{
  "train_examples": 122500,
  "arch": "swin",
  "norm_position": "pre",
  "shared_expert": false,
  "patch_size": [4, 4],
  "conv_stem": false,
  "depths": [3, 6, 3],
  "beta2": 0.95,
  "shampoo_beta": 0.95,
  "steps": 12900,
  "final_lr_fraction": 0.01
}
Rows from block 6 of a small multi-label image tagger, named by matrix and row number. Rows with one number within an expert belong to one neuron, the router's apart. Each number is 500 + 25 x the weight over its row's rms, rounded and kept within 0 to 999. All counts start at 0. Numbers have three digits each. After the name is the row's rms in percent of the matrix's.
Before each expert's rows are labels from the 100 images, of 14976, where the router gives the expert most weight on average: "peak on" is the class under the peak. Only what is clearly more common there than usual is listed. The data: simulated grey scan slices of phantoms with and without marks. In brackets: how many of the 100.
# router: router (model.blocks.6.mlp.router.weight, 32x160, trained with AdamW), inputs 80-159
# up: expert up (model.blocks.6.mlp.up, 32x80x160), inputs 80-159
# down: expert down (model.blocks.6.mlp.down, 32x160x80, transposed), outputs 80-159

# expert 4
peak on: lung or cavity (57)
router.4 116:528475474527463497493528481474461510494487505481501457508489507481532505503515482492556565426464538511523500513518505489525525539471545499492438526513508487540556486513481530500564515458505483518533534560514490501514502516506494476498530489
up.2 112:496514524508481499449500498509510553450490531524488517507505538479516472459540535482467489463489454501489484506516521523514505527515499499501508503498500456491536520494496561514537538493470492480537489503536523503523508489520491503533524496
down.2 105:486542507532522527502518498500485538488493529482510507480518443516486513504471482528522510483515516470502535486483558517474558506503470475500531512475467541543514532499514537465542469468542520506488481516498485516510482484455490483512511474
up.3 111:529471472500463496478519500508512519487508488482474479536459490486492471529554515499518501443472524473537529519481506498546499540453504482491486505528468459491519468509438497518540515503460495507518433539534569495527474515555492489487512550
down.3 108:526515463499483500535511505475476524475473513504508489459493480504459527500498495502519465497511540508517489495488476474519500537502551490511499475463501504500456512500492500513508517489469498536532536516499502477454458451476478442447438448
up.4 119:489525492474507508509489523501501483462530500508491528539523518536497533476542514482494531517475466483472483483524517511515494542518528539513520490427529491476497545511475490508486513547511528497544505473474493472467487489513466546485470526
down.4 123:485488498499519503481496546510491498496507555511527523552465536488450450488477495477514495517493523539447502489502482519504493509536553530535467512495516494461500524490506508483500508482460474504539508498489471520465468478531482519471454499
up.5 117:478462523527507532529554483500495502501481514504503465489473520527503511551488527470514484476488529486536482559520497454585500524505515511534437510492497498513515499555482476480536513485496448552496491535510494484526445480558488454523503516
down.5 110:493498492504458483515511473491477529480453507456519490514489475457498499520486485499553493487526529480520533499486528478482522530495517466495481535468506515536500515529489506493554458513506517512491514521573515506497467542489522503487520496
up.6 105:476531492522556534474517480475455465496506480437524476541496508517498482538464452498536524484511545511510539523533500537520504474460484509483484537485491528488528500525485498506518459501497511466518495520511508495490476513481533531515484506
down.6 103:506509498480482483472521538508497549509452500522507503504520485485497507484491506508498519518500502479497513487453496554487499549484465503483499499513513504502483516498494503510519501439464555477525500503518514488484467503537522507526447520
up.7 096:472547508484491456527487531501474520512504523526487516488522531504528499509494485495491505550494464550520477505506499475481512487506508533470522472517523514526473518518527474454451543498502547498475525464510497514494534522492506536462467506
down.7 079:465502534502507529508504477546498465485502531486496485486520504501511489552484456487459498486502485489510534505478517480493534488513512498523527467519477539518519473472478517465494506546521470517458522488504512479475497491475526525520535498
up.8 081:498455480509489505540546465517474478484462527474526455520510521557540500518500488473541492463536549512527507502487501469511473514479533484505452526491517487497511485527490505455541487503490473505490462548495498502499459518537474496510475544
down.8 080:479522463536451476536498522514505527493466525496489459519486472507511490489479506520553476523510513509505525472485526504463501498495495458486430516479468516502457477510516513485520513488473525554485512542519514497500500516524489500480432489
up.9 107:493498478514494491548529511485471497492490504465536468482495466490495502506508529539545492484513511466526499550528493458530521506523482501547475497515528513541499499531519488519515491485530434487516496489513483490531484471501484466497476523
down.9 109:458525525457506519489520503546502475515509543461481502514515480519486433496483478521565522495510535497462499484497509524467506519506472493493510524489532526487477488503563530450519499469492532508480464501505508478480501484535498479527481495

# expert 10
peak on: soft tissue (89)
router.10 100:508513488475507477493490498479435500491496482473539456502482461531495527473508475502489491487519517477460524473492517560469469527504522501490548505508492527464477484457481506509534475478452507503486510490482533500482508487456515501469470483
up.0 091:475474496516520505468457520536537514480512527516481522465509499475469508518460463537503496518503482500533513530544485490488533489483490517526482494520556496478515481531500464510479514536546486494523492490470530501526541496456532540507523504
down.0 090:461538510544555493479503516513488489503470525494482492502509503502459475485477464450502518524507492527494522480503497484525532492500487505453444570520518518485526513508515523507499499491488471515521511508531545484477464485523508487520504480
up.1 097:456492497538503496507470552528550540501527457506518521480469535512473482538504483553519500518462463493463533516522437491459513464509503488510452515492488511495518521479491479468503497498515495486495508500466492542539475480532481526527491544
down.1 093:493521505493518507520512465489519495534510473494476481493499508456500547516490490505509495558510451489480486481492495481491534543510481471534554487459480536486512562533495504484509504492486554508513501472471518509536483503520497519483481486
up.2 096:476496534520502523507503496533538471506548498489530481464520453504530451527497503487485461524519544497542489509533486457519515457500511495510479499522491522519491527544467485480503493510546475530486477461487461502532462488511496496513493514
down.2 102:521494481490477497452513518488508522499520454543505534525491486480505498456514519503508509538527520471453522455481485516526488545535480511478514481517479502487501512433483507483476497505448469495541516497447461496458478481534501519464537491
up.3 092:481458495513495468540505563502488508497503499453534506496487497535524504503511519539549517494505477452482506540502459488513475508501445495481461516437532516524514483490535518515513477471533494505501524505519556489531509462516508515516488556
down.3 110:475494484555532480539485519469524512466523475494506545504497550470536528526529532535521508497505455476506515508462476525485479487527481469538484488494488488485518494497455530516514488485489501457446499519491465509534470508500471548477465513
up.4 107:474487486495497527519532478538510497496480484516465501496488493482521484503498535505454522471496525480554470546557525472542490512493531466486495526526462498510488528527508528505531496528510458531514523530513527455489447492509495470466515488
down.4 100:437487527455489529532507505530481565500495529535466507482520476510461518502479486515480527503465499539519525468518498453502499475483501511514521504471495566493488501500550483485481534490550510510495451480466502512504501520503500477513501493
up.5 098:495459454522469508486512446537507491469462486470531475499485530517502511518478511501518462512536506461506508523524525495484486476436479508531519497460500508491508533466473499550524510510496498554505515498524484525506482527525508513538497496
down.5 106:537501440504507477519501505469472511487495463531465528512546505520499501444526531507513485478454488538493489462467510478516510508521545552508499524465470506471488490457522510516514511497492499549521494537486491519430496485532454475451481495
up.6 078:489504476549518503526486475502521532468479460543491502521502498467477490525472490492487511497469556513509522524490465468513494497453507465540473504496479494513543502476541487506459503505474516479498488518472486500513527534513478491486470518
down.6 091:527495481544502515490485540443492469502481539494488513486510501502496552491510501511486482510470528523485492467543491487503484437499491534538492500506504468539515466469513493500522491458506531521537521451497471496545502473488462484497539512
up.7 084:517518519476520506539485507484543535489551502542506522483524498502512517519505505544484528519517513494512492474499476480506487470479491482537536493465504483506507497512496496518454473545502477489498511498436440483466524470445492526470458505
down.7 082:530497536522500505507529481554435488523450495540488510523475524496496499511507473522507521522524511482520518518487518469501521557490493512526491504511469529523436486491501509506520520481486543535475475442518501511488514526509515556505510506

# expert 15
peak on: soft tissue (85)
router.15 097:494518494473481507516489499542524504545486496545513467471511494511512548484498513567472527516548480447477509523470485539458477529486463476521489504500480501487482502518538509550467507480478536500494502475453526541493475483451495523484470469
up.0 087:491513501526516511503533482504499513458520482453519515480435503487497472501492479467522505480484538518487512502511478477512563501524533470496493527468508504557503489481531488480507466510517499521512482505483535520518486548520466477498498545
down.0 080:492530521509540502518509455524516497555470480469500518517487524529484497482486520517484506504494492484509501498516498504494515522530540486480500516492475552537459550500509504474482487511526529498458503508504477471467506467477512512478461492
up.1 084:445482538520557497506518487474470462465499483465519495515510503508487507534487521510535521472496527526553515484508543467522525492484530520470516496473520500514495510502514496509526495519529531560497473520528545513490481508508475491480526507
down.1 096:505501506524491490518483498474505510518472487517477541442475504509498530522528513546513504494447494450538494520489478460511471493490535509523455505493461503517494484580493485534514526499526495501546494516495522499525545526487503483506501512
up.2 097:504502523513488524514561526511510445548478490435478467497476522472501513542506493512511517525462495485532471529501483509518486514462523459525513520502471489530525519545510491506466501514526527498467543523476530457514477488495479495498491526
down.2 104:465536501474470468512488542489501543511521520519453504518495498491483511494537521555525538491491475497470490460475514532475450512509495525507531492481507486462535491490510522532511507498514526490508446512493509514491470478497459506479444525
up.3 076:474533508480525486523539530475479484494530498474493503527555491497518464493487476483491514513497463533528445463527514474502514487539482504512539500439538546549466513533491484470462509505532527514492525475491510479518528506538485543499514506
down.3 079:454506472539493502470491525495514498506532545532519483494549498526495512512529528547489491518509445457483489502504538498475503515514489497490547518523539477525525503503507444510488512532511471482463472469462483498461508444496487514509504497
up.4 097:488499500532528515501510462449491508489488477498531472461484511466497504511455491462522524476557486475513537519475504511494515499522468474559556509482489471491543489488438486502521464510493510468487506518529500515523493562526503553522499500
down.4 108:483517485552496526509511453498529501526505497499525452489511532508447523525499508474467506523503459509537473557485483464522509540470537511490489517538500526466490510548488474517497523507498421493502514515478481497538491477502506519494506498
up.5 149:500537501496485444493477516517479491536496518495512490444509483488534519494457467504470522518519480519446524487493490551477516482510467523497501513496484515520472507483503538510472498477516537467489510483483480552493503468452522498475465479
down.5 128:496465494508499475496509531515518509507516504479456531532479503490470520524475531503527548509492544505482530497492538502495485546525534482492495510474480498470466465513500510496511490491493513537492477534493537509468481494496477498487429484
up.6 085:477458501511488484483546544516486471508520517472488497497500496497508462515519507452538520525462558496511502476502528462550536513516469501464486523476509532506484495484496507478519528534487477549506496544513527486479481473526504452492516526
down.6 088:528536517502480477474499489462498456494474500480517453474491489514491513535508477513527564487536497521496510502512483471520498481515504505520503515510488498510525502515528539496500495484508495497506529492521471485545518499469493462495476494
up.7 077:449486505509547545507495451484490508539470533503526516497507508472487512545490471478485541474514489508475528501490508487540525486478521501488496521524504484507490510532493502514482563488511514478465515504508510498510505552526517519502516493
down.7 088:514480503467469485512466490494528498461530481484444503495518493478496505530539503493493508493498501534551497500479501492547475515492525496531519489454508470524474501489464490550469532511519504487476517493552516491520505520492516531471507530

# expert 18
peak on: soft tissue (84)
router.18 096:516489508492493481511506519485528487519502537471484476510519475518468502454567468545489520526505534513500478469456474473496504495519520517535523489486505484455490509459513491528512501495455495513488463485495470539485496473469474465456490436
up.21 126:505534486489458482522547510524497503476507535507490464514556501489493471478513493514468479514496502518490413501487449501536509497491498554502474478488535460517463542546530518512497489464525529500488483541480467498506481463473470453485479488
down.21 116:516496505451457520458493492513460515546510512507469530486484472462496510475511498543494512480498552483476521457498531553478520540493492490468507494507517531505499489459487543482521475495480489483515514499491477528454485514468549508501494490
up.22 093:506478481497508485507540471476530516482504460488510483495457511510455514504505480476552501484518474527519510512479517468510511516478511522480491537478417537516495467479466488475482479466506484514535482530524505531482476499529531511494489510
down.22 094:536488491477508519494555505523519504496470525513484489508485479492474451500481506475530526525522584501482528472446533511502544519504501548494509508496512498482501499498536520501453483463452529496511521506506521490469444512527508514518467501
up.23 086:527513472518519480524499485499503488483503516481475517571524458495491477489491500507492528533465458509513521502463513484499478477496484507459496539465464491506475529516516468544475522462512508522495501494501525500485481514521470463482510517
down.23 102:455493474560548531511467492522498500489515564505519520517491541482481506521472498502513489491495478539511488512558473485474484489484486484487488493547536486494515532480497497491449490530517483512500524503498472552505492454483514502483481498
up.24 064:466499512513527488477493501516479475459465501556505517497500515483506504545471499477460496441494469493491520531552512483487499495508512470482505524485473473514540509512464489487492451517513512496536554465538528489498511527459508499520506519
down.24 069:494526509550529495480496514526541484486535474520495523487503525510497468476511492509502534488505498499488505481486524450475491475486499499483527466523530467497517512552494480530536496533523479516484518555504452487472519502485470526499494500
up.25 063:514496488538569487483518471507477502516449513521525520495494529481519510519473544483525505513503507502521512480492529517492522513520536496488539505513487486519526558550470520505460482490514539462530507512469539489481509523503465525493498495
down.25 070:473502525465488492510497497489490509487488509495481547482514473524520509499517496494483478448498483471510507468465554500440481480450498446496540441490455486469471498496487519545546501516529527509477534513477454480496517556469529484541478509
up.26 084:493511507513524479514528466511481506492477439497529514476507496541484493521540536521522517522506500490510473500520512479551520480508543541491493532504484526515470517468491507496509557489532511506515520510502539438511547488504497479479530502
down.26 084:539527479518524496487493531478499508482544495523487499469493476517539511496537520560431500487479520468497479477498488511522486476491483496477505525511466488465499496529460506502520506505517504508510504503476515518531502505468487448488470479
up.27 093:506501484459491510478526449500481494523479524467479479526572435464514539468493487474474529519511511503527456508480534489483502520514465517521508560510486505492487477471538534478498471497515503521481465448485520526505468525527551491519502536
down.27 102:490507503477475478513521535511475500485493482493502517585485486502481477459486508533518495541542466467480492489469487518455465507502443478537529511482506510497526471503485540510494535496500528502521510513453507535496500553519488570489505543
up.28 102:545478448504477476524458527489481514513468542521505528487462499473499530490468470540504527519533547528512505490515485514462485450498487528534504488520499495509498496492518495506496497472544559475488485497511460501437524512479480545463481467
down.28 096:508494493537490466501480479455526508512540464526500498531470530527534487536477505507527480463493509494523490520502483502517495468490484448485469486499472479505501491501474488480529518472500458532495520568525486555514504477488507479564547508